A small multi-label image tagger, trained from scratch.
Model: 32-pixel images, norm layernorm, activation gelu_tanh, patch size [2, 2], depths [2, 5, 5].
Data: 295000 training examples, 20.0 epochs.
Rows from block 9 of a small multi-label image tagger, named by matrix and row number. Rows with one number belong to one neuron. Each number is 128 + 32 x the weight over its row's rms, rounded and kept within 0 to 255. All counts start at 0. Numbers have three digits each.
After each neuron's rows are labels from the 100 images, of 14848, where the neuron reaches its highest value: "strongest on" is what is common among them. Only what is clearly more common there than usual is listed. The data: dashed paths with two dots that lie on the same path or on different ones. In brackets: how many of the 100, against the usual share in percent.
# fc1: MLP up (model.blocks.9.mlp.fc1.weight, 1024x256), inputs 128-255
# fc2: MLP down (model.blocks.9.mlp.fc2.weight, 256x1024, transposed), outputs 128-255

fc1.419:128128106110136090128067121148092113109180159178144128084137212128162159116081128114089099075099086128105108149067057127128128128128128128166167102157121142042088128191062099180183081143143120092111119128086168132111145174135128128252199128130101101128104127128091139152128128214101122126106128128164085148128128108197104128155148111156110127119121148160154164148145135077087076128128
fc2.419:128128128118109096063107124128082128161115255128128143099186157150128141105128139130155076115116101148120118149077146128080096087093121135092128137079133179141153128181128109099128085158130128113148128044157097106144128094128104116210081182127151097128160171128181128128153094171231150058140150182106128128128160103156147142156170171116077138080158088140095166122128096156128128155128
strongest on: short paths (86 vs 33.2)

fc1.534:060128128110130155148128128134108105131168128128165094128128128128128122166160066254172053119112116128129098128172128128163149068128139076126086166128112096105175128123188127119128113068128128091128128128106128128128105119106065128128120133126128128128116073128063163144128128174128088134179128125194128201171128128117128128111131128104138126128155128128128130139058098223156076109089
fc2.534:128129128128118128136119096135170093147188133128204128135128128159071128158083128039128128128128067052122110103109150087151128113071136117139126128164118125128099089150236130128128128083075128091128149128128116134129041076143128177128050079128197128165128033196128123160128128154109125128156128128128075077187095248044072128151097128087174128128140084084081116162131131100143119160110
strongest on: dots on the same path (76 vs 50.4)

fc1.392:128128054084128153142128155147126099128128136118128111128109152142140055128160128151114070147128128128197128129128128128128129097128124070116160078116168089072128161100136046078128112205131108128127128098108162079122128128096128128152128173112128114128026126128073123128111102141103081128118128140128128128128128072238128106128164152128166056144128128094128171215128130109128044147159
fc2.392:130128128117098153208169110137128093128157128175112146080118132100128128101147082174128128201111224092164128143141091128128181159144128084074167154141166049186120218196171128128066115076174128170194140116145128128194056124128128125162128128152128136177155160045144128115114129060044144128122128128128137128128070103128161128093170128128198179184136163046079128163172128119152128120196
strongest on: medium paths (65 vs 33.1)

fc1.435:128128087057141105128128154109071161128128090181224117097082095161215143128093159137053138158096128168148119168116115114154111165128111115128098128189065184092128128128128081146128076150158163104121114093100150124128128128128118162126131125128087128118141128171075139128118163128076107128108128128128128170128128128147128128119142113128110128108157122075152128181192156128152128128126
fc2.435:155077128083128103136093128128117152156098165188122128090191162184151100056174128163108088128128130128189128111043106128066053128084128128109128192097093145128144154165128138057128102143137087105154122128173128128152128157105128128128145168176128060128128128107128128195157113128204154128214128176119161131121135186139154093149128128133134128128128053128128128128128128162170122106117
strongest on: short paths (98 vs 33.2)

fc1.28:105094107137102147154055128128083164175128216163210195128128109128162128128128153128128117163105076128111100119083128121128128106128101128136068128128102134140089128128068136158115147128142129111128128113128147128128128197196061128128179104128189109114131128121062155097128128128128154221119128161145036142015064115194128183145099095074128139213128128185128120140145128094135128128189
fc2.28:137128152128128101106135100100128078128112245128080128049181098128127128062128128117158117128164087128108157128106104152128154067128058136128128128106128134087122170161114099168238100172171129125132108128128090107128128143128084128147123136122126140087128128069128107192128091128174161092161128161128151160128128117113092128147173128121128185105166093128104224113128128184155186080150
strongest on: dots: different paths (88 vs 49.6)

fc1.535:142255094074128128129128146122158128129134128116121183128160128139127055128145182072128115156100158128085153086114128128153128156065128009117142176128147128139065122115122170098128128128102128149128176099128173093142114101091106125128073128128110128107083234128197206120093142105124119138128104116128129122130199128173111118119175128109128145094123128117077199136192100122124153120123
fc2.535:128128110146081128219128153134140122128128110055079128145092128091179156152064140085139155167128103099114128122131071114165155160149128173128141096128098128128115128155128157207115155147148128134120104128123094171089128075097165114125212166030138124128149179172139176050102088180128106097081078116090117167124128134160107156128124121200114179128051143129135128064132176144106133112148
strongest on: long paths (83 vs 33.7)

fc1.493:128132072116128128128187211107079064128162128128164128139128196202183128174162128159084079063128115100145128128129099130128130098121128068128113101128186128069128163128128071150128072128074128114162157125065128128173105117128190163178128128179128128138181180123128128122158100108087128177160172128163195128150140205142148080176144180109116128128142128113163139128196106074037128128128
fc2.493:128128065128128149180137128147128129128146103056128094102144030128144185128128080128165128128171166128227128093161166112108194159133128131110128130183128180172075128058128128134092146128146138139128137121133128151148095105128110154153161128128128123128107128128152128052129122128105209161128105128072198128201077128101128082169132149128191161215128125047191081134128128128125128186143
strongest on: dots on the same path (87 vs 50.4); medium paths (76 vs 33.1)

fc1.290:072128159128128128128184104137124111135200170069150101120144123150144151136128128164113147128133126128157128133128128128183128130128160126198072009081168088128110148171136128128184155130129136085128154164128128128071059112128108154128086086104093128109116128124117127081108128092128129128167200156153108164133128094150101122182141125079148170185128083150192107149128119145043098084094
fc2.290:128131128128128088128102106156163128082167128164079135114128106116083108124148101128139128092148128128108065103128125101207140152168220100128147104153165119113086128115128070146128090117119166161174128161113213130175094120117116020203210130168121161152161153128166117106128136114128145088116128128171129128192167128120153128118150128116128101128128128184128134151128162081081128143091
strongest on: short paths (69 vs 33.2)

fc1.258:034155148128128077107128128115118103120154172128087163129128160128128146127128099128127103071118098102111128147128144195131173128119128128183120003092153161078057099190128132128152101106113168083128150128107128130094067101088139128128138112120080100128128147128111123107111129108128085208135198114174094190128106128157125077168071119128149128196100125128128165176128140128063128075112
fc2.258:128128136118148128119125151128140144128130128120115128120161149128128116107135128128128128093130114178139112128097168127170179136164214111163106049128194132161103107161217077128128076128086151128137165131172128158214144125101128068048160128107128174132103128106190081086181128128151128142117118150130157139137085128101150128148177128112128127073168128197077132148128128109060041134174
strongest on: dots on the same path (96 vs 50.4); short paths (76 vs 33.2)

fc1.719:071110189128165110071128202128186189128128105210092128128096102149161122132202139194126156173128124121128104090065148094128091092127060119098125147128189128105101083168081092081128141211128092128128128128128173121128128128128128145128128128170108136128148133095128122122076086124128194128144128113158128209108128145128092157177141128128128128134167110175170128157135128145087167079128
fc2.719:099182120128123134147114128069103128152177154156171161146077128110187174189190128046076147151142128083144146128128153102128128125128128223138175147128137162128091193129105187198125128128145140114140139158127121169128128128121154128144128128073128128128123128128106131056118128076170128128086108076081086133159100123078071143127102084163128115173107126068109128057159128114110128109115
strongest on: long paths (71 vs 33.7)

fc1.68:124177105170128110151121107085170120128099140101128180121121166108125128214255102128128147128196138108146109111091169081076128147128123075128124115098106136140130159128128135114140115146041138130127128175090092156127094078128133133127128128128128157128128110062136165128128168162156128174124135091128130128118145152128128101128128255136128123128128070128134075107128000152108128118134
fc2.68:128114128128128128103128128255128096167058128150153183096121168128139110128128126184103128128119118132128074091159128128168196128128128143112022128110158113135163178128148128170112109167128112128112142085127131128128106150128090128122156100128153105128128140128102107169139147157037120128128141175152128106133127088133065177164158113128128200112128179128171128128094088128123137128087
strongest on: many distractors (92 vs 50.3)

fc1.479:128194113136128109146142128133181122118128111114128146101139091137128149213232128094148135123255137148128128115174141139125142128105111122128150128128103162140111151148126122128136140165040128172163136128099113128128128093124150128128128128097128128128150128052168128085128128110128128142098126089151110110128128148128168137128213244212128080160124155112128087105094000154107128130128
fc2.479:148161113112128128128175128250104105184031150128128154089128128155128128117128089202075128110124100128101128128128135157128128128113149129088034128128154140128144167128128128131073114187128119128116165128144141128098084143128105128158147070128128128178156155154128116128156128159096099128128142175128179120137128128161128164107163148128128128087128171128128115175094135105127148163128
strongest on: many distractors (98 vs 50.3)

fc1.676:092150094128128177130086187114196210128162100128148140104128105148128128128131132128143128128128129091128117059128053132079128220116136112085086128136168128128038128114070081128175128197128131128053104074069134119120128128128159128128128141146123147105128139128128128123120128128121128147069106158159080076174129113182180143128162123126125128096170128128137128128139106128128188102144
fc2.676:170182128146172094158128128130128128128096128090197096128139107128207128128116128092112122128144071128094128062128133135128128154076128255159074127128104128082128128128128153128194140108128151101070100144128128190128128128170130128128122128128165065206071083128138128128084094110091140169128068130124128128185128128105149102156128007130128096214154128133128128128185128103128108111125
strongest on: dots on the same path (81 vs 50.4); medium paths (67 vs 33.1)

fc1.82:123093156128058106128164128122128154128134128127148112128122074137112068109128079195128177138128045128128128191122128128175229050130128146128100128162128128038128128152116128093084161108128166146128111095231184095155128153204128128106128116162128179128158126128063128168132128124128186112105137165141141184156128128128070164174106128111135155219128128145179128128128116142102104073128
fc2.82:123178085133127125144128143128095128128080117114088147177163155117119167216118094128156128120142128128168128128101118100147128096163128234130128128128138128132131128126135136241128143128161147159123114175128111223149128098115139128128115140085108128084128128124128102020128146099128130097033116121174070128081128089180114071091168134128155110128125105146128128115112128079071128143126
strongest on: many distractors (82 vs 50.3)

fc1.456:132118103164140128128128200101186166144128128128149112105128047131120126122123074116084176128137085128186128186114128109128108116088152128139128191146128153138128107128158128059099116089128181136062128126205217095123141128141103165133128127150128128110075102094117128128073163163128166010128128128123126128113114075128126158128128138127185128102149128119056129163128128152111128091128
fc2.456:128184128148106117138128148136138140128128128107088128119149122128145172180072135120201092106148128206102156149128113141147159157154141255107121128155122125105150123089123128255128128191128148139128108128146128203098114059117128128063136167047085162155083130128142128033132120128129156128053090118122116128131128101129128131100128141151184172082128128128207156128128128093092135155113
strongest on: many distractors (83 vs 50.3)

fc1.725:128151084099136136050194083120128100128149136128087128114038128134128128187178128173112128134128152128128116128125128110113128104149130070128138128137139123116128100128115065126171075128128165070140192108134136168096042121136138165134128108128128118128128128127152169115143128104128100121176175172148128150128096188155126116128134147100148109140128117128190064128092110142071152106111
fc2.725:097105069128128172203128172152124128109128127128148146128114093128099128126128118176128081128170156138128122049146139126125128128140128135128128173128128103178076128154128219177045107128157128115148185168128147129208163128128128144138145107128128163153105096110141128063141160043076186204075118128109148128128106076145134093159128124128149085152151128128107128128090128107083073093170
strongest on: dots on the same path (88 vs 50.4)

fc1.519:134163075099208155128134156128161126128091128128064129119128189128159066199128095117128099130134138185141138128091132128107109111128110097151169158146112085087098128111141105128081073089128171128184111108095210128169189121108166065192097116128130079096076160128128168162124128132115107194128102118128099099098167086219134125038173134135128096125134128146072163142128110086147128118165
fc2.519:128128106161038128255128116145147113128128128128039128139084107084127174168128147065120128205139193083079099139128110128197128156167137115146116124118144109148125106129128180128122169116133136178136105169078109128105057091128121085096203128128100142153170128161144191073128128148068091091100128128145064140128128110134128128089128151159164156163057145128147100104128147128157168128149
strongest on: dots: different paths (76 vs 49.6); long paths (64 vs 33.7)

fc1.194:128157078113182097128157128128142128104172168128135128128108165199152101164146127128138127109139169101223125094128128106128145128128128107128068170128116107069088134128128128094145159158135128138128105116089154042128155188116148232053166128128099176128190177101128128128159146128173101104128165128135141128128144128220128148128128134183128128104128099139089158154128134028156115128144
fc2.194:132128115120128152171120120094154087128141116128082128151103128104154190128128128128114128175123116107128180067128082128183147143205114143128128137118094128128093077128128128128128163128128127112091096111095128207147132112128128106104128128080123128137032079128111132138113128128130128111159098128107128211163128164128193098128090128128143091128078151103086128078154158165145154051070
strongest on: dots on the same path (83 vs 50.4); medium paths (77 vs 33.1)

fc1.490:075138094099195096168096128111151208131129150128146128128125108100147128128144071143108163074116105099128128128128145182128128128079079128160092173153128128128133123165155085090177128083106189154168128128073139128128145190159109103162121128187100128171128115076141100101099174106128128162170124079162129141165128128117103128128128134102065128123128139162128128113080092165058165096079
fc2.490:137154146146128128178128128128128128164108128128156084173083103088128149174136128128067128128148128194100128144119118128065057128128128199139137082128088110040128128050128171165214128127128166128094147163118128135111087128151124146120128128139128118130162112128128146149032128076072154128128191128154149076184205096128119120081100125128114172128128150142128160076150128139159128128140
strongest on: medium paths (61 vs 33.1)